{
  "train_examples": 245000,
  "horizontal_flip": false,
  "vocab_size": 55,
  "text_encoder_qk_norm": false,
  "norm": "layernorm",
  "widths": [64, 64, 128],
  "init": "kaiming_normal",
  "beta2": 0.999,
  "warmup_steps": 290
}
Rows from block 4 of the text encoder, named by matrix and row number. Each number is 200 + 20 x the weight over its row's rms, rounded and kept within 0 to 999. All counts start at 0.
# proj: attention output (text_encoder.blocks.4.attn.proj.weight, 192x192), inputs 96-191
proj.29,203,230,174,205,186,211,235,178,214,205,176,215,177,180,205,209,175,196,198,232,230,228,171,232,199,187,211,218,207,182,175,228,178,193,203,210,235,200,187,172,219,187,182,207,174,191,161,180,189,187,188,195,197,225,216,210,205,190,218,182,215,174,218,215,176,189,215,191,182,188,189,189,204,177,209,203,208,193,212,227,216,206,232,230,213,184,186,222,193,234,225,169,228,212,217,175
proj.30,190,190,196,205,226,164,174,202,191,186,232,197,222,223,208,171,226,219,178,168,174,183,218,180,204,210,180,199,210,198,223,181,236,237,201,209,187,210,253,233,161,220,201,192,230,196,207,207,208,223,221,168,210,192,186,195,215,225,189,200,204,221,188,183,227,192,194,214,193,219,206,224,178,215,212,182,189,218,181,188,170,208,177,175,183,206,220,196,174,196,180,224,184,188,178,220
proj.31,202,221,209,187,190,216,240,201,216,189,198,208,174,155,199,209,173,189,213,204,219,232,187,217,197,217,200,203,202,186,180,197,170,211,176,190,210,174,170,171,251,186,200,204,171,187,168,184,188,196,185,222,164,192,221,227,198,183,203,210,225,187,218,242,187,187,217,204,203,190,186,193,204,180,202,219,192,179,210,205,214,179,180,218,216,203,201,197,200,212,244,170,224,197,228,185
proj.32,197,218,189,185,173,214,242,187,223,222,173,202,164,182,201,216,168,188,203,225,232,223,165,224,207,194,210,231,210,169,184,224,164,190,202,212,218,197,171,170,238,185,185,201,166,180,168,175,188,186,172,221,191,217,226,214,194,177,214,195,217,181,219,232,182,196,225,187,203,187,194,182,215,174,203,212,213,181,217,220,221,181,222,227,225,192,185,219,215,219,225,170,227,209,225,180
proj.33,216,227,200,213,183,222,232,193,210,196,174,222,177,171,195,220,177,176,214,223,212,234,186,231,191,203,218,187,194,203,174,225,179,191,193,180,211,203,177,161,234,195,206,217,174,204,178,195,192,180,179,225,190,215,218,209,202,175,211,209,197,178,217,216,172,207,193,189,217,193,189,194,214,175,176,221,200,182,212,224,220,185,217,230,212,192,175,218,226,222,215,170,226,195,218,183
proj.34,214,213,205,203,185,221,232,187,217,207,177,214,183,171,195,209,169,181,202,214,225,229,195,222,187,198,226,202,193,198,184,226,182,185,190,187,224,194,162,174,236,193,187,202,165,190,185,188,197,166,185,233,184,234,223,228,187,175,222,213,218,179,218,228,164,207,211,177,199,191,181,183,224,189,192,225,209,187,218,232,222,181,223,232,210,185,172,218,246,224,223,166,234,206,225,167
proj.35,225,191,207,232,207,205,168,208,169,179,203,220,221,192,186,205,216,189,211,191,168,197,226,186,176,205,216,161,185,223,187,184,209,197,197,171,184,213,194,204,181,197,234,234,220,251,226,223,234,215,225,217,182,178,196,205,204,206,183,234,187,215,173,197,201,230,175,214,214,207,181,207,197,205,167,208,180,219,180,177,202,186,199,178,180,187,215,183,219,149,188,238,185,204,209,210
proj.36,198,220,195,185,189,198,234,185,219,231,181,194,175,194,204,201,184,197,196,221,222,221,166,229,223,196,199,246,214,160,202,228,173,203,212,226,224,195,168,176,231,202,168,192,178,178,165,186,184,192,170,190,203,211,226,190,207,193,204,180,237,194,216,216,195,189,218,197,187,188,193,179,191,189,215,200,219,188,216,212,208,202,229,234,219,192,196,211,183,221,228,182,209,208,215,194
proj.37,191,224,186,179,181,207,235,191,223,215,182,200,171,189,207,212,176,194,196,220,227,219,174,216,212,199,206,226,202,176,188,212,177,196,202,216,214,193,182,175,224,191,181,199,177,170,179,177,188,183,171,222,196,221,230,217,200,175,224,189,217,178,221,229,180,190,228,187,201,187,200,182,218,169,214,202,207,179,216,221,213,184,212,228,226,199,178,222,203,229,229,167,231,206,220,174
proj.38,174,169,216,185,215,171,187,205,208,211,226,170,209,223,194,182,218,225,197,181,198,181,205,178,214,203,177,211,221,199,230,186,214,220,202,219,172,202,226,231,185,213,205,176,212,204,206,196,184,226,194,156,226,191,174,165,219,226,182,177,188,217,198,165,234,162,203,214,190,221,211,225,184,222,219,176,208,206,183,186,180,244,188,186,194,212,227,193,168,202,180,208,177,197,164,224
proj.39,184,171,221,183,211,167,184,221,197,208,216,186,208,222,187,198,213,213,201,178,193,175,214,173,211,208,175,188,210,199,227,182,210,217,204,205,174,204,227,225,183,210,208,194,217,209,217,200,196,231,191,174,225,178,178,182,221,225,179,187,182,224,190,172,233,177,200,223,202,220,226,218,178,221,214,173,196,209,177,173,175,220,176,172,186,223,229,185,175,190,183,214,176,206,172,225
proj.40,172,167,209,192,201,187,184,207,202,208,210,165,207,246,184,210,228,217,196,190,193,171,189,179,221,201,183,206,222,211,219,189,211,221,228,214,164,212,229,205,178,206,211,189,226,215,204,211,191,221,180,155,236,194,178,159,230,221,185,176,195,209,199,163,223,169,196,208,195,219,205,219,178,224,196,174,212,199,182,178,170,245,185,195,187,205,228,179,168,196,185,208,164,204,164,227
proj.41,215,204,207,219,195,215,192,206,188,182,204,230,209,173,195,201,192,178,214,184,168,219,228,213,179,204,222,170,183,228,187,209,213,194,187,163,196,208,194,207,192,202,216,214,196,229,218,209,220,189,210,262,177,200,222,251,170,179,224,234,194,196,181,236,178,239,214,184,222,201,203,191,222,199,189,218,189,203,212,208,230,143,202,190,202,199,178,204,259,179,196,207,229,195,229,188
proj.42,186,216,181,173,182,212,226,190,219,224,179,175,176,217,212,223,193,195,182,220,220,206,156,215,225,195,202,242,214,171,191,211,178,197,223,227,208,200,185,157,216,203,173,188,192,160,173,194,172,180,162,200,212,217,213,189,219,182,212,175,216,178,232,207,185,178,212,188,201,188,206,190,208,175,208,196,214,172,216,218,205,198,210,234,220,202,182,226,190,234,226,166,215,202,199,183
proj.43,215,220,187,208,185,226,223,183,201,195,181,219,187,180,203,213,180,183,207,222,210,224,195,224,193,192,226,200,186,206,179,221,182,185,195,188,225,195,173,171,221,187,192,211,177,195,186,196,205,175,188,229,186,217,227,221,181,172,226,210,212,176,209,229,169,216,208,184,207,184,181,181,216,182,185,217,202,186,225,227,229,178,220,225,215,183,175,221,227,208,223,173,231,201,219,170
proj.44,225,187,197,230,218,211,161,210,173,163,214,219,243,187,193,185,212,188,213,182,163,184,246,175,179,194,214,166,173,237,183,190,224,192,187,172,199,194,209,222,176,187,209,219,216,230,240,226,233,215,225,217,182,180,185,230,192,213,200,225,185,215,171,200,207,232,175,208,208,211,196,204,204,206,182,189,191,217,193,177,198,175,181,168,175,198,208,189,224,165,192,231,189,190,204,209
proj.45,219,230,189,218,203,224,210,186,199,192,186,221,195,177,212,199,189,187,205,226,208,221,199,224,193,193,219,203,181,200,179,210,186,181,193,192,232,184,173,185,216,191,189,211,189,192,195,202,209,174,193,211,190,211,226,217,182,171,230,212,218,182,213,219,175,231,199,188,192,189,175,167,222,175,191,218,213,188,226,216,216,163,215,227,208,196,162,212,207,221,218,180,218,187,224,165
proj.46,206,191,187,214,232,177,163,174,184,211,218,209,235,219,215,152,236,233,165,195,167,174,204,199,200,197,193,219,215,201,221,201,217,211,219,226,216,210,223,249,154,215,190,177,233,217,213,200,221,198,238,170,203,208,190,199,190,235,190,209,227,222,162,169,236,238,208,202,177,202,187,197,206,233,209,200,225,230,210,196,191,192,217,174,184,185,207,180,200,176,170,237,164,183,190,229
proj.47,216,184,214,208,193,215,189,226,189,177,203,207,204,183,180,215,194,192,238,192,185,199,232,180,170,201,205,153,179,236,192,183,198,203,180,171,184,211,202,201,196,193,214,230,199,229,225,206,201,215,213,218,196,171,182,194,199,203,181,206,169,208,197,199,199,201,169,211,218,197,214,218,179,217,183,196,186,204,190,181,203,213,184,183,191,208,222,180,204,181,193,215,192,215,202,214
proj.48,185,189,216,196,208,203,204,183,204,208,222,184,199,223,214,207,222,214,182,191,212,189,182,194,210,217,186,222,218,178,218,182,225,200,210,221,177,206,219,202,190,209,204,180,197,171,186,192,179,188,183,164,232,218,176,159,221,202,192,176,178,191,205,169,191,167,205,176,176,217,183,213,213,181,204,198,213,194,200,206,175,246,192,226,198,190,194,212,168,206,189,169,188,201,149,204
proj.49,214,229,184,200,183,220,227,184,211,200,183,216,180,176,212,212,176,186,198,225,218,220,182,221,197,195,214,214,197,178,177,218,175,190,196,202,230,197,182,178,222,185,186,213,179,184,175,187,197,182,179,234,184,220,224,230,187,175,223,198,202,176,218,227,174,206,216,183,205,190,189,184,224,175,199,217,203,183,217,222,217,178,210,225,215,194,174,222,227,228,227,170,234,194,222,170
proj.50,207,209,202,177,191,191,213,203,206,211,206,182,193,208,200,207,199,198,200,194,212,202,183,184,223,219,198,235,197,162,211,186,187,209,205,208,186,183,174,174,230,195,192,190,203,172,186,204,210,208,166,238,184,189,228,210,201,189,205,212,213,213,202,242,212,187,230,216,251,190,211,187,223,150,199,189,179,191,193,195,215,167,198,201,215,195,211,222,217,171,238,182,251,190,225,181
proj.51,181,169,215,190,208,195,164,223,190,208,221,175,220,233,188,197,234,207,196,177,182,168,209,175,223,206,185,195,201,212,222,169,218,204,211,202,164,191,220,213,181,210,218,187,234,209,225,218,199,227,200,167,219,173,169,169,223,225,176,191,182,220,192,164,227,185,181,222,194,205,213,219,175,224,204,174,201,205,177,172,174,230,181,179,185,213,229,184,171,188,186,225,168,211,175,223
proj.52,193,226,186,178,190,199,236,184,221,206,183,205,171,192,209,210,170,192,196,221,235,220,179,217,215,198,195,223,207,173,197,224,181,199,197,217,228,186,195,183,219,197,174,200,172,165,177,174,174,183,176,200,207,230,213,210,207,180,225,172,208,171,227,219,181,175,231,183,192,187,204,192,213,184,223,203,211,179,216,233,203,210,217,230,221,197,176,225,193,242,224,162,229,211,211,177
proj.53,200,223,189,188,184,217,231,192,213,216,185,201,180,185,204,218,177,179,198,218,221,223,176,222,215,195,215,229,197,180,187,221,176,199,206,204,211,199,177,167,224,188,180,205,180,176,176,190,197,182,173,239,192,214,224,221,186,167,224,195,210,177,217,241,175,200,222,183,210,191,195,174,222,173,202,208,199,177,219,222,214,176,210,222,219,197,170,228,225,220,230,172,231,210,226,173
proj.54,199,220,190,177,182,199,236,186,227,224,177,192,167,188,207,211,174,198,203,220,236,218,165,220,208,198,197,239,216,169,212,228,179,202,200,221,216,200,179,173,233,203,180,186,170,164,166,176,178,183,166,178,214,225,221,184,212,190,218,165,225,186,224,209,191,164,225,193,191,192,209,196,199,183,224,193,212,188,209,229,207,212,210,229,220,194,191,225,180,234,216,163,229,190,193,181
proj.55,200,230,184,185,183,210,229,181,223,217,178,201,175,184,217,210,178,188,198,219,225,220,166,223,210,196,205,234,205,166,184,219,177,197,196,221,219,194,175,175,224,194,180,193,177,167,168,179,177,186,189,205,189,215,223,206,201,185,216,180,226,180,219,230,187,191,229,189,190,173,199,184,203,179,219,207,206,185,217,222,214,194,225,221,224,192,185,220,190,222,224,179,222,205,222,179
proj.56,181,167,212,199,215,180,174,216,189,195,223,176,220,227,188,186,224,220,190,179,178,173,218,171,209,210,180,183,217,218,223,178,219,215,210,203,172,208,228,226,177,215,215,190,224,221,223,217,210,221,214,178,215,178,176,174,212,222,177,208,187,224,184,172,223,197,171,214,201,221,207,218,182,224,193,187,199,216,180,177,177,217,185,180,178,214,221,180,187,180,177,229,168,201,177,223
proj.57,204,176,210,220,219,188,170,213,175,174,214,199,227,211,189,192,218,207,207,178,176,183,228,174,183,199,195,169,197,229,207,188,222,204,199,183,187,210,217,219,176,201,216,208,219,230,221,224,220,218,227,190,202,180,179,188,202,219,181,214,179,220,176,183,216,210,176,217,209,216,204,222,185,224,181,190,185,221,184,174,189,208,179,175,174,202,222,181,196,164,176,230,175,198,185,223
proj.58,191,171,206,205,223,179,165,207,180,200,226,183,231,238,196,183,237,218,187,173,169,173,215,173,209,202,187,199,207,217,221,178,222,210,215,206,181,201,221,228,162,211,206,189,238,223,218,219,215,213,226,180,206,181,171,180,205,219,174,212,194,221,182,178,223,215,178,213,198,211,202,209,188,230,190,197,200,216,189,176,182,206,186,173,179,199,220,181,191,162,174,238,155,199,184,225
proj.59,200,227,189,190,189,217,229,189,218,212,185,206,177,181,217,204,181,196,186,227,224,218,173,224,209,197,207,223,199,173,184,211,181,198,204,215,223,198,184,180,221,193,185,193,181,167,181,184,192,178,181,211,196,222,226,217,190,179,217,196,215,183,217,217,182,194,213,185,195,183,196,179,226,174,203,210,208,186,216,217,215,184,207,221,219,197,172,218,208,232,220,168,221,188,214,169
proj.60,193,176,210,210,212,182,175,210,183,184,226,201,224,214,198,182,217,215,205,174,174,180,239,170,186,199,188,173,200,230,209,186,227,212,191,192,183,212,241,238,163,201,213,203,220,223,225,208,211,217,224,204,201,190,177,203,192,215,189,214,160,213,183,190,214,209,195,208,212,218,206,223,195,229,194,197,189,213,188,186,186,207,175,170,185,202,215,179,219,172,170,226,194,195,184,228
proj.61,182,174,213,178,213,168,193,203,207,228,218,178,197,224,189,195,219,224,188,184,204,182,194,183,221,208,177,214,222,181,240,197,206,216,212,227,192,210,224,221,176,213,199,184,210,191,200,189,189,212,190,161,234,187,177,165,215,221,185,174,208,217,201,164,227,172,202,210,173,208,210,198,181,226,223,177,212,198,188,184,176,233,194,193,194,209,224,189,167,198,175,208,165,205,168,222
proj.62,209,227,192,199,194,211,221,190,214,198,181,209,188,189,211,206,180,187,201,220,220,212,182,220,200,190,214,224,192,190,190,222,185,181,199,204,221,193,181,186,216,194,181,203,178,176,184,190,194,178,182,220,187,228,223,222,183,172,227,205,204,178,214,228,178,203,214,177,211,204,193,188,237,172,193,223,210,181,222,225,217,172,209,222,212,198,163,226,224,227,217,174,227,184,220,172
proj.63,204,180,217,216,218,194,169,217,183,178,222,203,227,202,192,180,220,206,206,175,169,185,231,179,185,209,194,168,194,227,210,178,229,205,186,180,173,199,223,226,181,209,230,199,219,225,226,215,207,219,228,175,199,183,180,191,207,225,178,214,190,217,182,175,219,204,177,216,202,215,196,223,180,221,191,191,189,217,185,178,185,211,182,174,179,202,223,173,182,180,177,229,177,189,182,233
proj.64,195,172,206,222,217,185,172,210,181,182,225,188,230,217,193,185,220,213,202,185,175,174,227,176,187,197,183,175,208,225,208,188,219,208,204,195,183,211,227,232,170,194,213,206,223,238,217,218,220,222,225,190,196,180,179,187,192,220,179,223,180,222,174,180,220,217,178,215,205,219,193,222,188,224,183,204,197,220,184,177,189,204,185,180,177,206,221,176,207,169,178,239,169,199,188,224
proj.65,196,222,190,183,185,202,238,188,222,224,177,202,166,188,200,210,175,191,194,226,228,225,159,231,213,203,208,235,208,169,194,225,175,194,200,214,222,195,177,171,231,199,189,192,170,174,167,177,189,189,179,207,198,208,225,205,203,185,208,185,226,184,217,218,190,193,230,190,194,183,201,182,204,181,222,194,213,185,217,214,215,192,222,220,224,194,189,222,183,220,231,177,219,210,225,187
proj.66,179,215,187,184,180,215,236,199,222,206,179,178,173,203,212,231,174,201,204,220,233,220,163,207,205,183,181,221,212,197,186,216,164,190,217,218,205,200,189,168,223,190,190,191,176,191,160,189,180,195,172,211,209,220,209,202,201,181,215,174,181,180,224,208,184,163,231,196,205,195,211,194,220,184,214,196,197,182,207,222,212,229,185,220,217,213,187,222,197,233,222,158,233,218,200,162
proj.67,190,179,221,200,214,175,176,219,186,197,215,190,214,217,185,197,218,211,200,180,184,184,224,183,204,207,188,178,208,212,219,180,220,212,201,194,177,211,224,219,187,215,221,198,218,215,220,213,203,221,210,169,220,180,169,171,225,226,174,193,184,222,187,166,224,180,171,216,190,212,213,226,173,222,199,182,189,215,174,175,174,239,178,181,179,207,230,184,178,186,174,222,169,206,168,231
proj.68,229,198,200,217,191,235,182,211,183,182,193,203,209,193,202,204,206,195,227,214,187,188,212,176,189,183,204,189,171,237,181,190,189,171,194,186,195,172,173,196,193,193,211,212,200,228,228,208,212,205,194,216,189,199,175,209,173,191,195,211,154,204,201,189,200,206,187,225,226,181,221,216,227,215,186,194,196,203,205,191,230,171,162,167,197,189,198,191,219,162,191,198,205,186,198,168
proj.69,217,221,168,208,190,210,224,177,207,199,156,215,190,180,209,217,168,190,208,227,213,224,185,226,179,185,220,212,203,203,160,252,190,186,207,198,232,206,176,172,210,187,184,210,172,195,183,199,200,170,195,223,189,226,220,228,178,181,223,206,226,180,199,234,181,218,228,182,210,195,211,184,230,190,198,223,207,195,221,230,223,153,229,212,209,185,174,227,241,204,206,182,232,192,215,185
proj.70,208,196,201,230,218,202,162,198,181,180,209,215,230,198,200,188,216,193,202,176,168,182,226,201,175,197,214,178,185,214,193,194,239,211,185,182,181,228,223,227,168,211,220,208,226,211,220,217,204,210,218,202,195,199,192,199,186,212,194,214,180,209,186,198,213,209,178,193,224,218,205,222,197,213,177,217,189,218,184,194,185,199,185,182,180,198,200,204,216,185,170,232,180,172,187,231
proj.71,220,181,202,217,203,217,163,216,181,177,210,197,225,203,191,207,218,182,201,197,170,184,225,173,194,207,210,160,188,230,188,177,206,195,193,167,182,194,207,199,193,191,214,224,227,232,225,231,224,219,215,201,186,173,182,207,200,207,183,218,181,217,187,193,210,219,166,226,215,201,198,208,189,209,174,207,191,210,186,166,194,191,174,171,176,205,221,175,202,171,196,235,174,193,204,208
proj.72,169,174,214,182,214,168,183,210,204,221,227,174,210,240,197,193,229,225,187,182,199,165,196,180,230,203,167,211,219,195,229,177,210,214,214,222,180,197,241,238,168,211,189,181,224,203,201,196,186,217,197,177,226,185,150,178,213,220,186,183,175,215,203,170,224,164,207,202,201,203,225,206,177,233,222,170,206,204,179,193,173,234,177,175,198,218,221,177,177,201,179,204,177,205,162,220
proj.73,215,223,200,207,182,221,229,196,210,189,166,220,176,167,202,225,171,183,219,217,223,226,194,226,180,190,217,181,181,201,168,225,175,186,186,185,216,201,175,165,234,186,196,214,170,194,185,191,195,180,192,239,183,220,232,237,173,167,229,205,190,173,216,234,170,196,222,189,212,196,197,190,237,169,197,225,190,181,217,219,224,177,187,216,216,201,171,215,226,217,218,162,245,195,223,166
proj.74,197,182,218,201,216,187,170,216,184,204,223,195,219,220,192,184,227,209,192,186,181,174,218,179,214,211,188,188,202,205,223,168,210,211,207,199,182,196,214,229,182,211,212,198,232,215,224,212,219,223,222,175,208,169,177,179,217,228,170,209,195,234,177,177,232,209,179,225,197,197,208,207,166,232,200,179,196,224,175,169,180,212,192,171,180,199,230,178,179,165,185,240,165,207,192,217
proj.75,230,213,182,221,200,230,190,187,178,175,189,231,217,176,216,201,186,173,208,218,189,211,216,213,186,197,220,172,184,221,169,213,196,172,191,174,234,186,174,196,201,175,190,223,191,218,210,219,222,169,215,211,174,205,212,223,176,181,222,217,201,183,194,215,170,242,176,186,195,184,160,174,232,184,175,233,203,200,224,214,221,172,221,214,186,182,171,203,227,192,217,209,206,196,228,175
proj.76,197,183,205,223,220,183,159,205,177,191,222,198,232,221,201,179,232,213,188,171,163,172,222,186,188,198,199,180,198,219,213,182,228,203,203,194,181,220,228,232,166,210,215,194,236,226,221,223,220,215,228,202,195,183,183,201,184,216,189,222,182,221,174,182,222,221,184,203,211,222,210,214,201,220,184,203,191,219,189,181,192,189,177,163,181,203,215,185,221,163,172,234,174,187,188,223
proj.77,216,184,204,176,200,186,203,205,197,259,169,186,201,213,181,199,200,185,185,186,192,178,200,186,212,196,229,235,193,169,236,220,203,214,206,219,205,224,146,201,213,219,217,178,191,178,200,202,175,153,173,218,214,208,185,194,181,193,201,222,210,199,213,209,202,209,193,188,231,215,225,195,233,238,193,228,220,184,218,211,193,172,198,203,189,205,178,199,235,185,174,196,180,167,196,215
proj.78,168,202,184,175,208,189,216,188,218,220,228,161,192,237,222,182,222,230,173,200,218,194,163,202,244,208,171,245,229,169,226,186,196,203,227,251,209,181,210,206,195,214,172,169,208,160,165,194,188,197,183,202,205,198,204,194,202,197,193,195,219,202,224,194,214,197,217,192,196,183,203,174,197,190,230,181,206,189,203,206,194,184,209,211,223,219,188,224,185,232,213,179,206,199,204,185
proj.79,192,176,219,190,215,179,172,219,192,202,222,187,216,220,192,197,222,208,194,177,185,179,212,173,209,212,188,192,205,205,227,179,219,216,201,198,174,200,225,223,179,213,207,196,225,199,221,209,205,221,212,173,214,178,173,176,221,223,177,191,198,222,187,173,225,195,188,217,194,203,211,212,172,227,206,180,196,212,182,174,175,223,190,176,185,203,226,184,171,180,181,230,160,205,181,231
proj.80,193,225,199,191,198,198,223,193,210,206,199,201,184,193,219,218,195,198,196,198,218,224,177,227,215,201,200,215,195,167,195,203,197,208,198,213,213,196,190,176,217,209,187,192,191,160,165,198,189,181,189,221,195,202,234,219,195,184,221,193,225,191,213,234,198,196,239,200,208,185,225,167,195,177,225,199,183,190,208,209,211,172,202,203,222,212,187,215,188,212,214,166,228,187,217,174
proj.81,201,181,210,215,221,185,164,207,180,196,222,191,227,223,191,189,233,211,193,185,173,178,216,191,206,207,188,177,211,214,219,184,218,207,208,198,188,204,218,224,174,211,215,197,231,234,218,221,214,224,220,174,215,178,171,176,211,226,180,200,179,226,179,164,225,198,176,216,190,214,204,219,186,221,202,185,199,218,177,174,182,226,189,175,177,208,226,182,181,179,177,232,172,205,182,220
proj.82,176,173,197,177,206,184,179,211,198,193,222,183,209,229,200,192,220,226,192,179,196,178,219,160,207,196,172,187,209,212,220,167,221,210,207,210,170,199,241,219,166,202,204,195,225,197,228,197,196,227,216,146,228,185,167,170,228,231,182,170,191,216,196,164,225,167,185,220,168,208,198,218,181,217,225,173,191,215,173,183,163,246,185,189,184,208,230,179,147,203,180,217,176,220,163,217
proj.83,200,189,229,226,218,198,171,217,184,173,229,202,225,208,189,193,232,211,197,186,166,193,228,187,195,209,199,162,189,234,214,170,221,211,205,187,181,211,237,213,174,205,214,215,226,229,228,216,209,219,225,218,191,186,165,216,193,210,174,220,171,215,188,194,202,190,187,208,213,207,207,229,194,230,173,193,189,219,188,179,199,209,156,173,191,203,221,164,210,160,191,216,171,204,189,221
proj.84,197,184,192,224,213,198,164,199,185,175,218,204,231,209,209,184,219,215,199,186,171,185,224,181,175,194,190,171,205,232,186,190,221,202,201,187,182,218,239,222,160,197,209,206,228,230,224,215,219,210,237,178,196,190,181,193,193,218,182,223,201,216,179,176,204,232,164,198,186,213,184,215,199,227,180,217,209,224,187,184,192,195,203,190,173,195,214,178,212,183,170,249,160,199,194,227
proj.85,210,228,193,194,181,223,231,192,215,200,175,221,175,168,205,216,174,183,209,219,225,233,180,231,201,203,215,202,187,190,177,218,179,190,188,190,219,189,177,172,235,192,194,204,172,176,176,186,186,176,182,218,186,219,230,224,189,175,222,194,212,174,222,226,171,194,216,188,201,178,194,181,218,176,202,214,200,183,218,222,223,182,208,223,218,196,176,214,209,230,227,163,232,197,222,172
proj.86,228,193,204,235,219,212,156,201,175,189,206,226,245,188,191,177,219,189,209,184,162,197,229,201,181,195,226,179,177,229,197,200,224,200,193,174,193,210,193,217,181,191,209,201,221,227,222,220,222,203,224,206,181,185,209,210,186,209,194,236,199,218,170,202,207,242,161,201,210,208,192,198,195,210,177,217,196,217,195,178,214,175,205,178,182,196,202,193,223,163,169,241,178,175,204,221
proj.87,179,169,204,187,210,187,180,211,195,207,225,173,213,237,197,199,228,213,184,181,188,171,203,165,217,205,186,204,211,205,219,166,213,210,210,212,163,200,227,215,175,215,202,192,228,200,211,206,197,228,191,160,230,183,161,163,236,227,184,166,194,217,194,162,228,173,203,212,184,210,211,216,166,225,218,165,207,208,182,187,159,245,196,187,188,209,229,185,160,201,189,212,175,213,165,236
proj.88,226,232,175,209,191,222,214,178,202,196,184,229,192,173,225,204,181,177,201,222,214,224,192,226,193,196,216,209,186,182,176,222,183,176,190,190,232,187,178,182,213,181,185,212,181,181,185,197,205,168,215,214,167,221,226,233,175,174,229,212,217,174,206,236,171,234,219,189,192,175,175,179,232,168,197,236,192,193,227,222,223,163,208,218,206,184,171,214,208,209,221,187,223,194,231,162
proj.89,232,201,212,242,214,208,167,209,170,171,199,240,226,180,186,193,213,182,223,180,173,200,241,206,175,201,222,152,167,225,184,188,231,195,173,159,196,199,203,221,182,201,233,225,215,236,234,213,210,208,231,190,191,193,170,196,199,211,189,214,182,207,182,198,198,214,176,206,193,207,187,219,191,212,183,210,190,215,189,193,191,216,192,185,178,190,211,173,199,177,177,228,181,191,197,235
proj.90,184,175,206,196,218,182,174,215,189,183,227,197,219,220,199,192,224,215,194,164,171,177,219,171,193,208,184,181,208,221,214,177,223,204,204,199,174,203,243,216,163,212,211,199,221,202,215,209,205,212,211,164,218,187,173,179,227,226,191,191,192,208,188,172,216,200,171,207,183,223,194,209,191,205,200,189,199,210,188,182,163,230,179,184,176,207,221,188,173,190,168,227,162,201,164,241
proj.91,207,224,187,201,184,221,225,183,213,203,187,212,181,184,214,215,182,184,201,223,218,220,181,224,200,193,212,211,196,187,178,218,179,184,198,200,222,193,185,179,218,184,186,211,182,190,176,188,199,183,181,232,184,217,223,224,180,171,225,208,209,177,216,229,174,216,219,179,204,188,186,180,222,176,196,214,206,181,219,223,220,172,213,224,222,196,171,220,228,222,225,175,228,202,228,173
proj.92,209,170,223,223,200,203,173,219,187,190,199,205,215,197,181,202,213,201,213,176,170,189,231,182,173,200,216,158,184,233,196,191,220,207,192,172,172,216,205,215,184,200,229,203,210,234,235,212,205,213,205,220,202,185,182,203,186,207,190,216,172,211,187,182,200,193,181,198,216,231,204,213,207,214,182,203,187,202,192,177,205,210,166,174,185,208,209,193,226,172,174,203,191,195,176,217
proj.93,180,165,199,190,187,206,207,213,214,193,203,170,192,221,181,199,198,212,214,190,219,197,192,175,198,204,200,213,204,225,207,186,201,207,193,205,179,199,204,192,203,200,205,184,199,208,205,187,180,208,159,208,218,208,191,189,214,193,213,181,145,192,212,168,199,155,197,185,224,237,220,236,222,174,197,197,217,181,194,205,193,231,184,213,207,223,201,212,210,225,198,168,233,193,168,210
proj.94,169,172,189,190,207,189,199,194,200,162,215,187,213,220,205,192,206,221,184,177,209,190,218,163,187,195,181,192,217,242,203,180,227,188,194,199,182,200,238,226,159,203,217,178,196,212,202,197,179,206,207,162,216,221,168,179,209,217,197,154,167,164,207,164,181,150,177,179,163,246,180,254,212,206,195,218,201,191,193,219,172,296,202,224,174,207,203,207,194,248,179,193,203,222,148,250
proj.95,204,232,186,183,173,208,240,182,227,219,178,203,170,176,215,220,166,184,197,230,226,230,171,224,203,196,208,228,208,170,185,231,174,195,191,211,224,194,179,172,235,193,183,200,165,172,156,182,182,185,177,204,192,218,218,208,203,185,216,182,222,181,219,219,183,191,221,191,196,186,196,183,206,180,216,205,208,186,218,220,213,191,217,222,218,194,186,222,193,232,230,174,217,199,220,185
proj.96,190,173,210,178,197,189,196,220,206,208,211,187,202,217,193,185,201,203,203,175,198,180,212,167,195,203,194,205,197,197,227,185,222,213,194,196,175,197,211,215,194,206,205,178,200,178,215,189,190,215,194,196,208,191,186,190,211,214,181,190,203,214,202,188,222,184,201,206,215,219,224,211,187,216,215,186,192,201,192,188,181,210,182,179,201,214,214,208,179,193,187,210,188,198,183,218
proj.97,195,238,214,188,194,173,230,226,232,203,183,205,173,165,189,206,168,200,195,193,219,223,183,202,192,204,202,205,184,158,202,192,181,239,180,203,186,214,203,194,238,212,213,200,181,163,202,166,190,236,170,220,205,200,237,222,219,203,219,203,205,216,201,214,222,175,242,216,218,191,247,181,188,180,215,163,191,201,175,189,197,194,188,184,234,220,204,212,184,237,223,171,235,190,206,165
proj.98,221,234,192,194,185,217,227,190,212,215,169,220,170,172,205,215,178,179,206,222,221,228,175,235,204,208,217,216,192,166,185,220,175,195,191,200,226,191,162,170,238,197,190,212,177,175,178,185,189,174,189,227,182,217,230,222,188,178,215,199,230,183,221,232,180,198,224,191,203,175,192,180,208,178,210,215,193,188,218,218,227,174,216,223,225,186,182,219,210,214,226,174,229,203,234,168
proj.99,224,209,203,241,200,222,177,215,180,179,182,228,222,168,192,196,198,184,226,178,162,211,229,213,167,180,225,175,164,237,171,211,211,193,191,173,196,224,175,197,188,203,240,211,207,230,225,222,206,209,220,218,185,184,224,213,188,199,197,215,199,195,181,208,199,225,172,213,212,218,210,208,202,188,184,219,182,200,207,182,209,188,179,175,191,213,200,184,197,181,180,223,195,176,199,220
proj.100,194,224,187,181,185,205,232,190,222,219,180,191,170,196,209,216,180,188,196,218,230,209,166,219,222,202,197,239,204,169,191,214,173,190,203,215,205,183,178,167,233,201,180,194,176,166,177,184,184,186,166,205,198,216,221,208,215,182,213,187,212,185,223,216,188,182,222,190,205,180,212,182,215,160,211,196,205,181,211,219,207,188,211,220,221,204,184,231,197,236,227,162,234,191,211,173